A small self-supervised image encoder, trained from scratch: num experts 32, muon at rate 0.0025.
Rows from block 3 of a small self-supervised image encoder, named by matrix and row number. Rows with one number within an expert belong to one neuron, the router's apart. Each number is 500 + 50 x the weight over its row's rms, rounded and kept within 0 to 999. All counts start at 0. Numbers have three digits each. After the name is the row's rms in percent of the matrix's.
After each expert's rows are labels from the 100 images, of 14848, where the router gives the expert most weight on average: "top examples" is what is common among them. Only what is clearly more common there than usual is listed. The data: rendered solids tumbling over patterned floors. In brackets: how many of the 100, against the usual share in percent.
# router: router (model.blocks.3.mlp.router.weight, 32x128, trained with AdamW), inputs 64-127
# up: expert up (model.blocks.3.mlp.up, 32x64x128), inputs 64-127
# down: expert down (model.blocks.3.mlp.down, 32x128x64, transposed), outputs 64-127

# expert 31
router.31 105:528506457484500544529542514446462524496487502515416498454523429482624407471548457529472472550448481541429544563503455627553505461565540445464446542590505461460512440507591440482589511531421592
up.4 101:487495453537515509409503506563519492526532454558601514563489520488477589522441443591554530456505428485447534508540530428524497487442404442455429425503506459523598496508649497451497522458502480
down.4 097:451512489425466415576525522594439457501546484473553584528507500522484453438492553527500559489557455553562497550429566477547456471552504433503456497488473483494460562516431481514613469591473599
up.5 095:509549479479527495501473538487530485433462462440451562526448439526511534501604617564466421429511487485603598482436528482443552522450460526398541434532442506430472524481464564596474543503455404
down.5 091:485591485486522470583443593475517555555416472504385539481569548521578536447485517548497540466557456546405476481533476464515508477517536519562439501461548449559551539503548527413331556500548479
up.6 100:454550452540479496404420491585548447523445493569589520511487506509514489505501628517402496554470474520441405454468485536480496460437544586486541479494473494483574494536488539559517560499405491
down.6 093:421480647447443523490493441481506526426550557489557542459517522509527563526442520459459578426530602407441480457591461638484487527546459482381457485528492579498518479437557470495544484507572475
up.7 092:477535505486472477530502544434604464398402390594531530463534556463561500454550574543415510569426470558487516498671533514481515464422393542395449481458540550509495544571453539546423461518464490
down.7 101:450548595446544481494523457550489530411418441419489518496515449435412626501521440464518554497500438474444504485554510490552482522507424547554483540474453444432492520574607510508531521522512405
up.8 101:472506415499385465501443526426430487479509460469383521552465464561546503469572552585507519516458588478519545487499500565549548438465557527505482484546532510623480497475487558541534444443495513
down.8 096:520466399493499512509446522493541469501531463479464506464489552407555523473587519545518391470499434529476542503549440453560448405550553583608564508349539539607478505537499450481516529493471466
up.9 103:515516511511522461515519507534546542469500496430411538598502488508421467545453471488524529526459534510470486557448491542443497466454418486498517447484449525487447508473490512698450542400517449
down.9 103:517497525493437542409614530488522541459456603473491511493556490451510508457539527516569534534614417446584395427497530448537495539571522536561540524410438484565439454443419489498518526496533462
top examples: red object (44 vs 18.7); its colour: red (29 vs 8.2)

# expert 6
router.6 085:494519497505465500458525470536465553404469450459520518556514540560421474442532414454484531533499474551459525497546578472517481483472510564612554526494469535510450455593533360599463524521428384
up.0 096:561553520506481442547454530553451560520386602446482507534536403475531580491445402509483470435498494536474561464538493575443655429439526463482494456487499499524478506452467508423547556447546523
down.0 090:514587363530503511474528455480515474493520447498491533484564600445509556530454508569439583578550398454498483513482599537504485494428537506492486428521526408547454457531469538478450503403552553
up.1 101:469481543500478563502557591425457553431447499487514460488477521406450434552460516477517479421391482557500570574485459555514513531570403488585533555492563398581467581564462486447441491524547496
down.1 099:477533506553498488519475407458539529502472530527531587515510505494462514416371406587562539530585434522455478499580473452477506555562493489559546468465394483488500539495509511461513585483471473
up.2 094:437490477521497552481442517593384503471473496571378600442540473455565496507489496463405404452534371490512512556557436387463515502440485537547523547466503558507553484484553514457500512443448602
down.2 087:459568492472445446524566474472413576452468461457508481485490395550526459427468487496627469479531514526566482476512535434563580538517569520527499460501442539513435590533481504567515480521542491
up.3 098:492594485579443514502553474492504491553576429463431493571523512428607517493521534453541517512338459513489481517545500460506584459431450475421474555462444430464421491430515517522513502536563415
down.3 100:543514547562509542518487495570505546512485510494551533500541493513489467481476494551500562412569456511527496575552563523584453580513494354401482507523578512433441417489464461524516455510471433
up.4 092:584496510455534460428483582535524470491561578465480502526501399493547519491489448593412530419528546504490486510491497617546437456441433514426462551424524518527432556577537595492585477470551491
down.4 088:606567539522540588523392450523488553551514534520576511490498540453511452449439488491422487379627532591520442520424557513529465449454507497566519534446489449447529547529510409426584493501588508
up.5 096:548555425468470440464593526473440503550485422558538417515466521487492540515488507404442457502461554498468527433547548543476575543454389469476461530438495407456444426445546498555501495464576418
down.5 090:503538599513487557409541372548440558595515458444558531500503460525490516507542475490494506437510580492477562506517516552615466504448466478563500537486473455626535557439479466486522488413463489
top examples: count: one (84 vs 25.8)

# expert 21
router.21 112:436512632450484483479441563505614446468499504452354427469536521456460471584553575454512488474525483482511472465505494388548515537543479478374528536519528498575534510501516505635524551533513466
up.4 101:543552546492486565399527554566629505480407506514447534581588522484518521425547555512527467535488510589492545469527460460496543507533530518504478405553540513567447486447439442553439470479370536
down.4 108:606540504497553451570498543525521522489430460531574507492474515560447494497422497547541461618556510573520584490448533518495480424521453527527473470523420521419482548433576533444515470506447530
up.5 098:500437551435372541374443580438609473428596499441467470438432426525416530492489531480489488547577466595503554544470509413569422521491453426509449573573500416530551491429575478533471568551440563
down.5 094:484515549462526519627503465474547523602440460476505472504576395455526561454326534524534532528457486553482488497538532490592568449506472531543476453516473556486534506412488523493398368441597583
up.6 105:518464465505496501520474530499472552519495451544558421518385510480547458487461473545561577588505523441513464566521455501566519511496400453529458476584577496449460489505507551517537526517575384
down.6 105:506506563449445418502507491563455499448425565532584470446505462484357511591492431491502507448425559501454520517521551563549480610484499443434560518583487473485487549471478509502407450440462505
up.7 101:475482445488547489567515450527452495472460396455546568575495507618415469482503520511456502501615554462615623434535503451418434450498521466529490523535491540487490529459506539514462523489518526
down.7 102:488462466471603513494537610438550492497500417537580517437506417560501536491539474540493563502490470509450475494461544450433486466442517509544498512506566426470552435556597585505528455433400553
up.8 110:523482628512499503485535482557532486562474397437462548420546506404546450510478481483565524534587516482518370499524539500567529439500551439468483491454452409474556485519405472462510528509476524
down.8 107:466545624501469525504528476484530437447540495440443522414505555463521506406424537472524447523638428464439489493514553484484567442532546517459478490550546497550561422472531543598519564483471574
up.9 110:482524548475594493512519547435550433572528483521419520523424490435530516482470549446499512358485445545449489499604485521489490470542546510448477559518492438520541542478487477481566549573436572
down.9 110:474547537488515554493486500534539502489555495442451555509567531463534510465525491492517546354454503427410513432545476476559491528565543489538550527509541359460474483435495563511489536642562448
top examples: teal object (70 vs 19.2); green object (69 vs 18.4); count: four (53 vs 23.2); its colour: green (46 vs 8.1)

# expert 11
router.11 110:429445385494658501562543528493551544455446487500480500512411479569377481491529585417570532479510516481536623477449609506521461595460521487576513404411486434476526464523497458473540452549543529
up.2 103:480486487493523466489497464506527552493423581492555515617531469468512450610518512619502466408543465415478567483522524562543483502484446468560537504459507519584580492432455570423422521514432458
down.2 099:508482451410522529565484510526493497508496600630407492519486430536494421526434454494537505446480433514480428560500544478443510588509474479566505473514528584465493520581505491538539437542461436
up.3 094:452577571457523517436563543502478527505527475526517476491482482497428505477549415451541451520434498524455517505586475598421540503397536552410489513481569473490572445553475588451530486387493530
down.3 096:499460489524494524531498448499572492476611451471433516547481561573529477620519529505496550569512484477569533513501554467461576493438473466477406484566494501524526535525464476507469411600501492
up.4 099:456496456495388485536496449613434541431531537527446438461491507465527491402573510541554468594547483428524525545452476570561522487544488470454492549504593488476496532653558555418566475530470567
down.4 094:463465535525440531453413418516498489505484533435487473506463463563486533516487535507487554468494545543409397435475549438544469522585408489560510550468447548588532538536465485506513539445369535
up.5 110:504565502386574537470454479533507496492537479488583486546606455449427495539532509531512388521561454492515528482442486464552595504576519586443473503592535540535409523479441556454476446443466414
down.5 105:549456451351488498491553547493369578454553474419462431535459477440537465472565531431460510526565513561583520541476461475548458583423544482474489436516388515480507562521545488464504499477439533
up.6 098:417541444486516489570446581361479560475448521450469447418597580514452462535455619500553494513508449535439524425487544511578567511448450546437551458442476536531456492365439546525481470501534563
down.6 101:564472522537561529539460533453534546521588579479502533495498444473498540454632490509522574543416475477441529461519471433413407549503494450417502450551467439521582574395422554496466578459549437
up.7 108:476484397469503560515476482465582524455498465464450582510545526501377483473476639539446522452496534507520437479461498491483568476476487522402471512456461463493509416516498596447497458539526480
down.7 109:497493539504568477508533560415484510551452593518480453550463542505466516439513477494516548584469529512493525489427399461454496492458505593400540488526507531483474515557519477501414493386523584
top examples: count: one (55 vs 25.8)

# expert 15
router.15 089:499495543482485565353564553476477513499387457545507475464490490513419432396430470595534584494490477523489498500577498621516469480471498467511460576437466421501512436390527488588453529517535520
up.0 095:496467432491561471447513507414530446567480509468449438481446568520496439550482438480642568507590517416518485498464501500643521497423499504479504480537545523539578542456487560524437481548511498
down.0 097:537498499454480502570528520580505559504547423540444469570503468472590617546431504487549524594465522525449407470588457519545459522506521562455584540413534490463530540496533477486609484480525487
up.1 100:490507487444485575586538461592425536487531504477415487408540468495487489519509531518460493492541417547617446517454493358501582579520555587528465484616537470479515414481489445486555544516535609
down.1 102:521480649526530528401537494490407429536518469635493439425463504525487503413561498560473580559469465515494430435527497502434486517566480436491442529551458466512455481510594508559406560485482491
up.2 105:524498519531479405490553581552509485510406508522461556488448363577558535390426588499596515392511569634539384469531524456520543446512537409594492455461477413518526535531515507512475577470408507
down.2 105:493581507427548442512513438438521490501588468385506490489498541463524448530539535507494549411505507485480483503577538477480468476519518516553471552527536536576507484532570533589439524571574463
up.3 093:495521430501475509557574584464533438430521481578503531490444572360441465490428556587450499509508460437449513492526551555461570389525479462481439553550493507573498537520456584418550462550490494
down.3 099:543558557457522531525523486434416442524509582467517578486535502489500515459496538616553467512459484518542480520456539488571491484507459514363492478504578548354478596471541513501456544548524458
up.4 092:582446522450518504488525470493479459478481491463393468515438406441562520470510633424443458537454379447449507584490481491469556428520500547468522555453480467598517454618432464570608470425429437
down.4 089:493540489535499466515430511510501507453558565424564454450484487525428520519526560420497556542503476462584452541462500498581452602474534532447514513486467487523503445504608476466403513522452412
up.5 113:438503496475420514483553573466517565521470471457455482543498519355385489510561555495556515551503435533579426510604477546598561458558485432434511471494539528485527500499533532479573557528523404
down.5 118:572495541525455568485498524559489516513570430537562512518447524522584558594530484472506503469510567467483530540550530540520528453464488586456590551489526573490573447522526476543465467663561439
top examples: count: one (57 vs 25.8)

# expert 28
router.28 090:567452498491534454460485451541562509545475462477587531446547464522424561480534445557531611506487466515545622552520540523521459503570465514492534524540481472617383426445492500549498441522563559
up.4 102:495463498558416409455509509501483510566445553421472533521464588611539427477498444503489536432521476459447591465465530489502572547518541503410510564463405572510584483561508558430439521450561462
down.4 103:528433546539473567448560552542504578548557526524479400512529459393569514546441508481433509463499575472553598479591533595523530449537492547509464572504593490517584450461467479545495507556587550
up.5 106:480492571396508422474563627562391449559482552470528450494549416460518496456452448514567391507481483404518482456501469478468486491469590527498518500439512463580488498600446449481576493587519577
down.5 104:535373483518543488546479472504445574532447408542508502588476417515452547483452536503420520564519494478478524499414585531536507462514421470493491484455501479544549401448454540467405469540494460
up.6 098:415494509547535486496557578482552479487421547516411545576433571483525529535497509496490447473425463504574571433459526491551477485505548560450541496497598506545510478393450467477527452386522444
down.6 088:490348392537565532499538482523514579532505413536516531462565499465450509474516505436481533465524483534541485512601485470407501529514395488489549530579523483536562526634548534491484469495553483
up.7 096:497438561571553493421535487543443459524658531398433456502373564507453461513486517532441535464548519420502482494491553479523507491426561494456476453536490543591516572440449553386489403518567415
down.7 094:541492507449465526534627515453467544452451508489531573457492508491496528529493538538573542494507538531550351503449526521524460520676502439590504592404470510479520565411502465468456438503424543
up.8 114:510523578557518493439440464602482494532493489519558427468502341458504554517481590503554505484589521467399516458520494573509583515500504482485479490515475551454536492358458545476493504527462481
down.8 110:526497591479488505501490527490497506479532527494482464512562489519602542526437447459418448436536603478412523448556566537527513493531504551536418412558431523425568518551515473503464502605548482
up.9 096:551495469521680449443522531489440655556481519482479493525418495527498557519479490429415526493459522464513462514461437510468584467465540508554481497574502451422474535549383480494642531515574475
down.9 092:500447478525334579545489551481538507478443407527442427492545480547556451492442445443386497467538463445569421608511394495545461494417592535453477471443532521555514439566548481545479469525535544
top examples: count: one (68 vs 25.8)

# expert 24
router.24 102:461542401448581443539626483545395491478551487451440496461440536436555521541507568497501412464434399511570523487546495470514576498603439455459487534586599480461434471478524517457560520462562559
up.4 086:515543451491509451523503450616426455514498494492606412436463516523562470526503375477559549473558523554510533501512491543467478491482468544516488512489439516433441515434560541518514504530621435
down.4 092:496601569460487386412546493511442509600572543554547498463449481525470510501408446525495516458518622488524520577476417488588525527567538506406459517536417503558583490462507441431524472476421463
up.5 101:435418511441489469488441537531461496454584504518527503559458512494474457501445523502498564541505453520443448442594523546580428503450513476423500466474545419432527588426558481539489512559426560
down.5 101:430508589484559479518463432455471471543457464500493464531545401442486549524472538445549447486502480522436431471549489419544534505515540540552515541443544548427536474565493504429553548545586500
up.6 095:513550483517497489559479563555437486482565487486517519564556449538521511481557501473436497433471596597493582470499526474417403499422505561493481527509547489570479505453490505483458479468501575
down.6 094:475523479635492430458552574448470499556479454515498529592445508433448480490618523554532487468488583452449473493427479486529498568500409471406548465391445564485524499535471540510492541496541560
up.7 113:468485498499447477591529574592464536500439572479538665475473510534610506511498564474589464485461556512512520530477519439460456447632494523594450531483441522475514465515444552453458522402479577
down.7 110:493536451428523514517506573451489476503489522461546464460445556510482521527444441564473538512585493564526517638384556488430515475484432507428425393403341448506530492556499542470494477364397500
up.8 105:462431520518516588517548492472571436502586469491499529424515547463497476542406528409430461415450526433448539532399460491556431545510467510569518513493526462555500432429495552463526470628516507
down.8 106:426431429463460589531454463445446392510502411596505490574517376488461458428462435444518508454521521539547521495524529560524524512504432429446519495560512554561464504549497487443450550451476547
up.9 102:523465518465466528465482495499506528463478422442458486479501511461524498409523509521533526556385494484578526448529487446474554480536472541489524547554432459573605451498504470575416563443485555
down.9 095:568453599506495474512504600504502509506545572550532636511455418526498486478495541477561507469425418533579575529512555467523430403494492496492452611454463464471502428487519377515545434559436430
top examples: red object (68 vs 18.7); count: four (53 vs 23.2); its colour: red (51 vs 8.2); brown object (47 vs 18.8)

# expert 26
router.26 086:490466579473523468496467450452414514448436500532538536535574460528441502531574511433471502568464509517519421510518603463524472464581552499483449447524534550428492444557469428467480470530511438
up.0 102:453472523518422534531448591486543449460534534543529494427476537509450503495456421456405583497576456635568507406527517514517568543423420516483502500530564472534503589533501512432512484507416497
down.0 104:568511525543519498600470514557404482502508442486462490480496478481451523518472440488440518487446519437418629566531572428496474518492508532472572485452507453491488473532504446481461469446514453
up.1 087:527454491511464442533548538381523592610541494443498446554555443401520478433457440373568527498549459551527537497427504457494491500495508479470491440542591577468527512559442493563522492465520520
down.1 089:471547559445475487519546538487529574487530420423510441435498493482525473517542500532537494497354538483467569458514472526496547558579480450584388451526463505446454473465462440526456451531504579
up.2 102:547549507500573571509491481514524489546566542549599500471523545528511548491419593490509490401539470543536446545426524624500440484495525508473457473458468585488489546572540516460484463454367454
down.2 101:467528496443624554525511464418479453548564419546469516512451555486449466550514451466520458474577596395464474505458563475583497548456429565487516540558560500399571534585528470484453423489451547
up.3 104:549476524474507500460453502505551409526447516417409486486483566633425497497526530527534489523605421507498478521512511429491540508570554526538540448578528479568504509496450398465470484499539600
down.3 108:452468417537446523490461587541499520462598469480498485424514560549545512397468517438433503550503436495519502519479506507491526511463466475519522519540429473469496534497470528513451479370456514
up.4 099:544476528551410513427521481537475482525449495477426497574433395564539455479637370487524494644530492447527395502523431557521431520571481404547481446607406487466546504528470469489571586474570371
down.4 099:456507458535480388512524551511487519446504606512516523597517448521552452521440503484479491511493358476499511541554541486531566543494526547478535458508500449536504492563628521602516486543481509
up.5 096:494512443426534468478492558473548587532437547441552482488532462504503492495506448351582499534528443508461492464584491526512525425386519498547471436539568559548533428509502547560514624469410491
down.5 102:467463528470529475425424540512468564500526513512456434478519467555571496484426485468442524537401450530551482503485480479490543517472485530533502478559453519541503521584437505544498429524429500
top examples: count: one (70 vs 25.8)

# expert 19
router.19 094:484420470592510438508441442441372492398539543525588501428518554586461537468508523556594545451471479510438506448525532469569508521515558487495471510545518489476481398523554404380436454520555543
up.2 103:533547438492525566475544545389510451446418524459536458607486539536588492420506412548501448511592474409490566514522535478508510529483505502519511489468459532489573519501590546383470513575529505
down.2 100:534454491624495567440467534484582515608498493512523431543592564432464546534491480440539415518604509446541384523529495508444556466538397479558440532542451487465491474517490544433495517484492535
up.3 107:530474600521530495493451540598466587404598522571439504548474622466549535552492567536604475477470446463540518494503486375501593491538446599409506446474462476431523502515451428529453544458488544
down.3 107:500490528587487498509494531470532541581534499567501529571528474512454431575548492485481512556510489473528510518524541464470468475471482516411498578476442464489528487415461469540535459422478520
up.4 097:451499470537432526439539362513488520571520467511492452452499408568531527521524441467508459471515481566604541522342530533485466531526544461539475434497478527608497507525499566427593512508535465
down.4 099:533474658601555549457541514437449549554487509463590457479499540472526494530492475416485528570534543566498542507464461495419464459458476460547471554513532470409448548513421485507497501583590500
up.5 088:436531577526606624534415412503607485461499592463510475418474501522494459545565537502449546510482452476516556416472523554516549518588511539494513479445405486421437504562447428420460526523498495
down.5 088:548434500537496544494549582524521461501525544477488509494583538455559462497549557548397491519517413464575515591540516560476455508583434457519449501418403565404564486488493473551536533467433458
up.6 109:521492418471540463550453515589401470470502514520464483405523475536566492519518455500524431615444527474508454565556492515502543531444550556584498487507553502470495606475519438503551460426511565
down.6 105:537484529572457603540443529483484512516438456410553607535505454427499534496548451437535490544502592477553498532507440622457490505438467479506471478523492463499518533509446401460470533461534516
up.7 107:491569417479466450506409461479525409475634457598531516396454400506467440467441544458492502505417526480526463538461516481550566518480496540403538507510492503471535476537517578488444485567522654
down.7 106:556450572533541480507446472497512523528522442514555440513465424476443503490609431432559419463454416414398500453553519437473512501515512472460569519510512544456400537504573509482421448608549534
top examples: count: one (62 vs 25.8)

# expert 8
router.8 090:525462556520571470471560450567418507520417601558592495514492474535427614583552515448548535519481457502447507592549490464568490533512497487510500459503548472449475485496561413597524439531531399
up.2 091:524446489489508517492608442491495594505549483432505572585595428422559590433595484554507488532442485431537486499467557528533523516638544572474484487589493564495513491498598457429539460488481418
down.2 090:503480521548494389556538534559471384455454558609533441545540463448510507373490467555549491503448457444486449561427512546603490530566441529412494475447475425552486459500488500515508531455545534
up.3 092:479479533501575550473550492459536490507538493492415549399488498504468442624446489463561565536480453413509468493446430423402555529460473481544480559548471523452597486483399450604475529473579555
down.3 094:538518536449494497568507535492455538434554593520518567491447537406504469528537428501419481429505562519557369520550505482568477535534464440530586501485525551418449459523471453417536400631550469
up.4 107:431556534532419491464510473482486516513486443441578611526491445507488496483554482457526507496596503589510535477545473506442417450569459512474520460516530528508489533476419526512525496489464439
down.4 097:545495452497597593438509422469491440454390563586478401540557502498490448420599469565403406522504524440520473455527516536510378444511471475519554480557447426519507490455497518515499481497464541
up.5 092:454456541519483441551508484574472471492508540429503468532442438489432474518529443680480541498633460436431509454446481510393604613594485563455505512503489482488569539502497510488478566539426423
down.5 093:495526543440445461451566445529488523511537479495534387572543464441464445535505314502451452589415509460431452513480557506559583500553408568473417588503490504535580542494540446469505421473549506
up.6 104:489538495515526512424430499548499462397551496470442487485382445459517496494502617460590532598438483495569550484540474520509541512533555490577426477572576551480455527444535502529540518563572516
down.6 098:499487503492379470511500557481550340598457559538433524428529591536481577447547530539507511425616491469490508470578445598557522601535449518441507526564504499492533480504443529561508528563473512
up.7 100:583528451447475558462532503433460525535539547435498468568530435495591493483548574527412455512510390524468491449553559464568530483600483456447466478582451463427465538497396504469487547576585549
down.7 094:589401430514529568576568578416491380475482440562494472543502575504452548562490585542447550516525544499522531522467520524557481543488475527606456495489571547547534497507538466570381466465552469
top examples: light from behind the scene (51 vs 24.9)

# expert 9
router.9 099:527554477488413492490472519471470507586536532498567559576471418579494456443512480580437515423583626523502493506461477501485420467453598595518454477456441608570433503562451519410537472476533447
up.2 113:475558544505504537492540513477597498461475566545438448520423427473537541562476456457459455480451466497471469474484500545512508492582428520556500500520537517533454452571473551614467509582463488
down.2 104:560612486494489498489511531521536471475576554478554496514509500520505506506496493436526545538544561522565559451490467558473479504468519553533451558465502556497510416509411490486505554429479493
up.3 116:474556452522445519521496512556453463492424536480571493613393466482490473423478504444426555471589568549568486524412513476447523515424591488515536537542424512558503463507420584472498515335538523
down.3 108:523476482515437496496519496537454444442469489517469520528478495478519527541578430509500529418409456511520426432515521472497510495510560553605532421487692496486508489601555532534477564581559470
up.4 111:509515513464501423427459509440480483539322512425479513537521407512533467459484489517520553500448484567572464467548487492445496466517543485534517392501525438563481514407465514376601517463443455
down.4 103:514400464456519391571517507504457595439484404465485551581526631438568443572524504504520424458546493468484540492527484550503485477611466451539449563485635473414433511529456506482505548613552509
up.5 101:562483484510517509440545462494481486450447431559457604495611409423601479588470425511488451493462503609512577440457526539533522489479585484550483525480554549480585467543493536464500494448523578
down.5 103:429574576559560498500505549497484463481499451470436428525483457560432461501463474496450538563539446420540533511508493531534528488556529530495452512537514464569489486473461450540477506589466498
up.6 094:475494436485474470554500537460545466455593448461461487468489525483437507457565411479471423573399493624497462462508462490459409464562551544479542504592521581526433560465514549465500531495556507
down.6 093:510462474439426487454572604529449570493529558426613530523531564480554528533491456537421511452565519476494557620519501464440482420530608555516531567487515472582511521569483440554470434479446460
up.7 102:463574541499574417545625558491512513569482627469454506542470438473424489402457433541530498555555485532530441497565432510482459551509533532462506501617418429542522551488488614513560529495507517
down.7 095:603527490471577586513583562542564541532384523470529487551559466395575566505563471576519418477587518529550518501502478525461482490610507546550479435460486490473488483538554504444502464596557512
top examples: count: one (84 vs 25.8)

# expert 30
router.30 099:524482510528420522531476455588499497484441539505506510525585489572477502434465363403396515521560529530484514540479476444472499569428489605499459575540446446495475556506483469452511417452395453
up.2 092:502538544506523611462501468459431545504505515496500448482500484507461471605400441490496516580458514475423562564492507586540423463416399557478528484492440492534548560479571491567526508375595495
down.2 093:511513455563499576554524460529575510616489567555556497442482646584517514494576489454520423537465529466503543425423501507532491545531524539530541606502484498548445564441446530501510533372496535
up.3 100:562507479579506498465492432537440455520449588426521543501411517537458475513517514650558482530484427524474473501519467402517560570562450540506490502448414566452468545571513478480547481534445448
down.3 105:510422506528423441577522585486471514548572417441527560534603478576539556464508513549516539512461522490586486533459543563504431550577464424582484532497397484412460497468431492471564524530494493
up.4 103:537498519577460501489458497439553435541520426454498549439466530534532505482496481474458519455509446573564551403327545484453447465573568552512553567565534551458489518430575601476580471475462558
down.4 101:397591608544491575434478479516484523497467502453491508535437522472542442541412478488508431481508440510520455459522497434544523548541494508628521509534502405554460500474515557510556425525490531
up.5 109:480522409467555458488526472540469484527517517457411514519489457559403474378463431531409519455512525462559416556549525542435453518449554545576507476641523514541561496472540559546482489494431546
down.5 105:489400538457469557553495442549519536547476578441548566549514527519463571655528468529474489450562486479608496514523476468480417471477603518592508520478478415462545453516427542538571518553495470
up.6 108:466484582578487479557549478540455433550531446511605424427572453439460475562513500431472509530459474437535454526502550527499558504497510546449439474466442401516475504410515474554467525451414564
down.6 101:588462567482473487437515529494508455526473537530423497489457551536471444479472483576540499603467546532493461577487524561477524508516508487472520480412577543525526458601452438488479525329453524
up.7 110:456525480566490425529496611452458457504513556469503524582541595528373417471620488553450440541594524537479578460501522605468597524443472521457507509470476521483450586559549538492421399413561438
down.7 104:484557461533517503450468506518453551520501410475494412502550483479551476529455568552548538526484561491551460470595542488519578460551491605506435419465498533616552540581384525555478470485587436
top examples: count: one (52 vs 25.8)

# expert 1
router.1 099:572568457468514553440489434549428508532431466457561541482488521515431469525524524479525496616408520572418468508469527503516537481465506502557536492482477448546607449478498518409552532552549465
up.2 110:439435542558514514490482440450540489493497521551426643514518515464469514500473539470511502502510524637493357518420530501494564495479509561468485468429502530604545462475444578569467583483509560
down.2 110:460520509450555413493521552521510463471578543499491479410502512485478544631536480443428522478601464519518488478579521495549515493533434528494559477546461537439546509527583558469487466506530488
up.3 106:509521398604523492480504533598538418550516530422452474465435459485514515569477436459536502482535501525522565572520514461486554492489434541552504475495414451466449477440447476458496524454557541
down.3 105:561523454554552588465444547530503488508580561536512425531513524422537488558415601585539467538511486535441498540434500490494533426578401526493407479443555527472549505468625488547388483464528506
up.4 098:454449574504504582430412481526512471500494554459498531535525559447423436517527498527461524490511586556476470550483500519481577524384471510450481430539491494517512445481479457477576587438567546
down.4 101:495510578504383489571444419543505536547580541578588423497489443517518555546532495429441569531453544467576526520495490482492473496466508528470523524514421499460620462482599528535472401520503560
up.5 089:454525550491461525400550586478409456564490527416461517502514510484513478431522456523461453525572542439429544488470550493498513421481447570500524451547512449502450524564473567462572420490449485
down.5 098:519509428440539524555541487508500557505480643593522408536497499457473534475447464542501505552452484475509401595419449383454499493529397405458484521536546504481485487385475522460498525464549512
up.6 096:560473428520516525462452507480462481458491492465563510459485554612506496539524539470519424490496539479475453477426452556471516460402533507567502491402507622550505501428448476494517481539469459
down.6 101:385470551556540544483505487595492507535450511453474458464507471528551609439546451488595452430447517580490522479505532478472444466557502490469581496458456539513443481513513566486391469508506533
up.7 092:396507508509569459470576464571502529539472512501567356395553525539537447503465364593507495526532419415475431604450492535479495575542467524424466552480458506526556528526522549474516405455563534
down.7 092:544496563442575437421499529487477474576431440452562526418537552443546574478519460476554498505564536572496540486508480524552522513496422555463534470486535475523438645555549517458420498409633463
top examples: light from the left (66 vs 24.9); black object (42 vs 19.3)